A small masked spectrogram model, trained from scratch.
Training: 20600 steps, batches of 256.
Rows from block 0 of the decoder of a small masked spectrogram model, named by matrix and row number. Rows with one number belong to one neuron. Each number is 200 + 40 x the weight over its row's rms, rounded and kept within 0 to 999. All counts start at 0.
After each neuron's rows are labels from the 100 clips, of 14848, where the neuron reaches its highest value: "loudest band" is the band of the loudest frequency at the time of the peak. Only what is clearly more common there than usual is listed. The data: notes from a synthesiser with random patches.
# fc1: MLP up (decoder.0.mlp.fc1.weight, 384x192), inputs 144-191
# fc2: MLP down (decoder.0.mlp.fc2.weight, 192x384, transposed), outputs 144-191

fc1.282,100,176,225,213,157,183,142,188,205,169,175,229,232,263,259,266,237,251,141,181,149,180,180,205,181,169,239,265,148,187,157,155,152,153,220,194,115,257,215,255,182,264,128,289,225,157,178,156
fc2.282,276,223,198,143,196,159,208,176,161,258,218,157,180,163,153,212,143,177,209,178,127,211,180,232,145,214,135,208,262,239,141,220,197,242,115,250,209,172,151,189,224,182,190,105,249,226,264,264
loudest band: 500 to 1000 Hz

fc1.297,151,221,161,210,200,203,199,186,167,95,197,192,259,184,207,177,214,235,220,228,229,166,205,165,239,180,156,170,171,176,191,180,208,239,166,190,202,244,222,216,127,190,185,153,179,262,163,181
fc2.297,276,183,227,123,193,226,189,177,261,169,179,214,220,153,214,238,239,191,215,236,233,215,234,208,187,187,196,207,204,173,260,227,271,249,195,141,188,227,171,253,217,186,227,188,215,232,196,258
loudest band: 250 to 500 Hz

fc1.330,243,136,211,269,186,121,176,248,241,197,169,155,249,203,190,167,189,320,296,159,258,203,160,262,194,207,193,220,185,185,140,218,158,195,200,188,183,279,196,200,195,94,254,209,164,180,183,178
fc2.330,285,171,168,178,216,189,236,197,173,301,159,183,273,214,264,172,177,217,216,231,221,291,211,137,236,167,144,240,232,189,210,168,205,267,197,144,159,189,141,138,202,138,214,260,219,213,203,240
loudest band: 2000 to 4000 Hz

fc1.256,228,131,227,181,265,196,237,198,127,236,217,213,202,198,207,224,166,221,189,190,189,180,213,158,154,241,197,200,228,216,179,133,228,159,240,274,121,121,148,156,197,169,157,251,280,215,168,127
fc2.256,139,179,135,180,192,153,132,171,141,215,224,236,249,288,252,265,192,255,190,183,174,208,141,194,218,205,223,211,159,184,204,216,248,253,222,172,213,231,214,224,154,243,210,157,200,242,217,192
loudest band: 4000 to 8000 Hz

fc1.184,278,187,178,240,184,138,213,233,165,167,184,235,168,214,131,213,189,203,166,203,226,258,173,133,193,186,154,182,192,156,253,165,176,225,224,246,153,195,242,158,186,195,218,201,163,224,120,187
fc2.184,150,224,175,244,307,151,187,192,222,217,195,248,163,148,238,194,235,262,158,233,267,158,227,293,236,204,142,224,204,207,184,231,225,183,131,243,228,180,245,181,250,208,167,206,148,218,241,180
loudest band: 1000 to 2000 Hz

fc1.57,224,203,236,150,248,216,209,182,202,250,184,258,176,226,280,250,205,216,200,161,115,149,175,152,173,248,207,225,137,242,206,242,280,207,125,168,187,208,186,272,226,243,164,173,306,308,105,176
fc2.57,198,209,308,261,163,199,230,233,230,241,169,217,189,321,225,150,215,217,137,190,209,146,220,139,231,160,208,188,209,173,185,196,93,211,226,239,228,203,169,173,276,156,206,234,261,196,249,180
loudest band: 500 to 1000 Hz

fc1.296,166,167,200,310,173,215,192,232,265,184,212,167,129,147,210,115,181,152,219,197,215,236,253,168,166,113,192,131,269,157,237,148,212,240,217,182,247,194,217,146,248,280,224,158,227,230,199,231
fc2.296,241,121,197,315,239,225,182,206,203,211,212,246,182,123,217,190,191,154,203,218,212,234,168,243,227,134,202,195,275,170,223,236,169,210,214,204,181,202,197,151,266,256,306,179,194,240,221,242
loudest band: 2000 to 4000 Hz

fc1.23,260,145,204,178,213,202,214,167,254,196,168,201,178,224,210,225,122,261,211,232,188,141,188,218,197,142,198,233,223,172,283,212,259,218,235,223,227,184,233,218,218,139,196,157,160,275,239,234
fc2.23,185,200,149,175,209,235,195,144,160,275,131,234,206,203,172,195,289,261,254,268,158,195,239,198,162,229,108,190,191,282,213,231,234,241,234,214,188,198,185,178,188,154,253,148,242,169,119,264
loudest band: 2000 to 4000 Hz; 1000 to 2000 Hz

fc1.206,192,236,201,192,296,301,126,236,198,188,241,235,201,177,140,246,213,207,184,124,174,210,207,223,246,193,220,152,127,216,161,213,202,221,157,166,144,190,244,218,167,123,221,214,225,299,187,203
fc2.206,196,222,173,147,190,173,170,145,158,246,208,174,187,206,161,143,284,195,285,230,193,226,171,225,216,174,129,143,232,176,193,286,158,216,170,150,202,254,188,134,221,212,245,273,205,232,221,217
loudest band: 2000 to 4000 Hz

fc1.171,191,182,192,185,188,128,194,201,253,248,238,202,211,206,181,169,235,163,187,288,198,202,169,214,237,135,195,217,202,130,209,199,221,212,212,189,220,206,174,212,231,239,188,259,166,281,163,223
fc2.171,173,205,273,180,234,237,258,194,286,218,180,222,223,263,139,200,156,225,80,211,140,244,254,258,239,171,256,169,219,181,262,190,237,194,164,200,253,229,224,187,173,222,183,210,192,144,211,210
loudest band: 4000 to 8000 Hz

fc1.156,217,196,141,170,203,270,177,185,232,156,105,218,158,232,236,148,248,221,199,257,172,214,185,210,280,213,179,242,249,111,175,229,224,252,242,122,111,278,222,90,232,190,211,172,175,257,206,173
fc2.156,255,171,216,169,174,191,197,194,217,320,152,174,130,180,145,124,219,224,218,251,237,155,225,227,223,100,143,226,211,158,167,213,203,273,188,230,178,184,244,214,306,155,172,214,235,222,220,248
loudest band: 1000 to 2000 Hz

fc1.300,198,280,160,152,240,175,184,226,153,154,206,150,172,142,203,268,157,217,227,194,80,255,288,205,202,220,287,129,161,198,272,165,264,208,222,166,181,123,162,241,108,189,246,217,225,210,96,207
fc2.300,251,240,275,217,101,201,168,190,151,181,266,190,231,163,226,187,240,157,254,157,208,188,305,207,164,180,216,214,213,203,236,123,223,249,173,204,173,207,126,145,249,176,176,238,185,132,239,126
loudest band: 500 to 1000 Hz

fc1.22,192,140,227,223,142,157,223,120,128,220,232,145,184,225,193,202,163,213,178,219,211,204,131,231,156,207,186,199,158,207,164,200,232,263,229,226,207,195,239,265,171,168,271,189,238,194,207,139
fc2.22,185,183,192,226,195,181,217,234,186,212,197,169,226,177,126,209,194,250,204,242,163,175,184,166,231,173,237,233,263,216,175,148,179,258,152,261,262,206,189,224,224,262,274,298,234,162,207,147
loudest band: 250 to 500 Hz

fc1.49,239,147,176,151,242,230,109,211,255,243,137,258,237,180,248,145,240,170,240,215,151,206,235,165,157,188,123,137,186,222,249,135,211,148,150,212,194,181,243,200,182,204,239,213,266,192,147,185
fc2.49,166,207,197,258,269,169,218,166,153,267,267,247,158,208,248,240,252,252,222,205,165,176,215,160,195,196,186,197,191,234,234,237,238,246,213,232,196,160,187,217,127,144,251,108,204,180,245,239
loudest band: 4000 to 8000 Hz

fc1.323,261,269,228,255,247,228,199,143,161,164,182,160,225,178,274,238,154,205,175,153,194,120,181,245,173,206,156,244,222,223,189,147,183,142,194,187,209,197,157,116,130,203,256,241,199,166,173,192
fc2.323,178,177,241,226,207,186,189,217,181,239,184,235,227,240,84,221,226,271,188,274,150,197,196,151,131,204,281,252,223,249,222,258,190,259,153,264,222,300,211,269,217,138,245,254,212,148,183,211
loudest band: 2000 to 4000 Hz; 1000 to 2000 Hz

fc1.341,221,209,196,154,183,208,156,233,124,184,190,220,214,225,115,263,180,237,201,141,252,181,204,151,218,278,185,220,237,288,191,221,212,152,167,242,219,198,160,281,247,166,199,130,202,195,153,216
fc2.341,208,200,161,151,171,186,247,200,221,184,233,168,226,268,173,181,148,226,154,197,260,229,162,274,232,182,206,210,197,173,260,230,244,167,251,136,234,296,213,208,200,169,201,113,178,209,196,240
loudest band: 500 to 1000 Hz

fc1.324,38,185,217,146,208,169,165,173,216,175,162,147,193,195,267,200,133,243,253,247,203,120,172,247,245,135,223,200,226,235,230,185,221,235,290,222,225,197,229,222,191,274,330,153,228,207,221,238
fc2.324,133,158,178,183,184,236,214,186,214,184,168,236,137,160,240,259,127,210,197,158,252,265,186,180,272,194,180,215,239,264,168,235,183,173,207,160,152,247,207,249,189,281,262,190,170,171,155,162
loudest band: 2000 to 4000 Hz

fc1.44,269,224,314,199,196,155,199,227,185,155,208,150,209,244,199,242,135,219,140,256,187,144,181,174,266,261,249,136,241,215,221,193,206,174,197,187,196,151,211,220,150,211,209,206,146,192,134,258
fc2.44,166,233,293,213,242,165,184,264,210,238,191,226,150,220,213,185,282,272,263,214,280,192,119,297,274,244,201,184,256,189,166,199,161,153,160,193,180,187,207,198,187,179,232,210,185,209,162,230
loudest band: 500 to 1000 Hz

fc1.187,145,236,225,221,176,210,309,173,163,187,160,217,195,170,278,252,237,240,243,150,171,195,227,246,194,214,204,218,157,178,111,217,219,229,112,278,196,238,139,178,187,167,245,234,151,178,211,154
fc2.187,223,195,152,135,209,132,262,175,210,149,203,314,268,206,159,251,239,191,224,149,245,129,182,229,200,252,179,228,136,132,189,199,185,258,150,214,219,215,183,212,198,159,238,260,179,249,176,236
loudest band: 1000 to 2000 Hz

fc1.14,228,195,191,190,224,177,169,251,165,205,202,202,215,163,180,180,192,185,197,118,160,179,224,223,170,286,163,174,180,180,166,267,211,203,274,188,161,256,211,196,144,203,220,182,153,199,193,231
fc2.14,221,184,247,238,190,204,208,214,180,224,130,218,203,220,113,200,271,300,192,306,167,218,176,158,168,212,239,237,196,257,215,224,199,282,148,213,132,287,204,250,235,165,254,229,166,125,219,201
loudest band: 2000 to 4000 Hz

fc1.270,126,189,193,229,135,163,158,292,142,217,130,227,164,228,246,230,204,149,251,266,226,153,154,118,205,158,240,255,193,140,175,218,207,176,145,198,198,161,171,258,224,164,255,285,171,150,171,228
fc2.270,224,178,174,242,178,246,258,202,179,279,190,212,202,266,246,231,218,208,140,273,187,148,203,231,205,226,202,215,154,190,197,221,232,270,175,250,154,211,166,224,230,186,194,278,220,192,228,178
loudest band: 4000 to 8000 Hz

fc1.72,189,155,179,179,175,246,138,224,221,243,227,123,200,219,216,209,91,190,195,282,168,226,148,287,195,242,271,206,249,181,194,206,148,172,176,130,217,151,245,300,181,150,174,166,144,214,195,206
fc2.72,219,225,188,170,194,182,226,239,134,209,167,212,152,231,200,208,192,251,151,241,221,173,196,370,219,236,202,190,218,148,204,210,137,231,193,187,233,178,246,182,176,241,242,213,196,188,137,148
loudest band: 4000 to 8000 Hz

fc1.342,161,179,208,170,198,171,158,261,159,266,174,167,149,135,196,229,203,227,158,130,159,204,278,243,201,251,190,218,189,227,192,239,167,111,208,270,227,234,151,251,192,186,208,211,186,134,206,140
fc2.342,196,152,192,179,196,203,170,222,250,199,204,155,146,276,214,276,267,200,152,224,190,224,197,112,130,270,268,200,214,251,203,180,213,189,221,185,188,122,244,184,180,238,249,278,207,167,185,212
loudest band: 2000 to 4000 Hz

fc1.271,194,183,232,237,159,248,174,211,174,244,196,213,258,196,185,220,214,273,259,139,230,234,185,163,129,218,152,225,133,210,179,188,277,262,264,196,201,224,221,164,90,232,232,143,174,193,194,171
fc2.271,268,147,163,158,266,213,206,196,182,195,170,166,171,119,214,136,262,154,204,275,228,185,207,215,183,253,153,196,204,210,197,291,214,202,212,225,180,202,271,156,129,194,205,217,226,267,169,212
loudest band: 1000 to 2000 Hz

fc1.291,185,171,207,274,181,246,220,223,140,202,228,168,200,235,141,240,225,185,268,132,88,179,149,180,176,187,168,129,184,152,210,183,321,203,286,278,176,204,204,198,186,139,279,179,151,206,159,174
fc2.291,178,211,183,114,166,207,218,182,191,201,191,242,207,187,233,170,237,162,215,245,252,193,189,185,187,198,124,150,189,234,231,152,164,223,230,213,187,204,208,192,148,190,177,163,155,201,222,227
loudest band: 4000 to 8000 Hz

fc1.334,131,142,195,149,159,69,311,157,212,142,157,241,163,216,234,114,177,239,219,215,226,157,193,230,211,202,219,208,202,101,223,267,216,148,229,214,254,293,147,221,177,173,149,282,240,211,196,161
fc2.334,242,230,159,229,191,254,151,197,181,230,150,163,230,194,150,232,184,311,143,193,202,246,250,187,271,166,198,222,206,188,181,196,119,195,221,146,190,155,182,203,202,154,140,148,216,167,200,212
loudest band: 500 to 1000 Hz; 1000 to 2000 Hz

fc1.97,187,175,218,189,160,163,193,168,170,225,259,301,219,225,242,155,225,201,176,235,243,243,191,190,138,212,185,220,245,207,124,196,214,245,225,184,222,199,205,209,235,266,139,201,207,230,137,186
fc2.97,249,209,197,196,295,226,261,242,273,133,173,212,107,225,214,208,293,236,163,214,215,168,183,268,167,240,210,266,182,221,163,222,290,250,239,178,191,191,207,197,238,225,214,230,238,188,209,309
loudest band: 500 to 1000 Hz; 1000 to 2000 Hz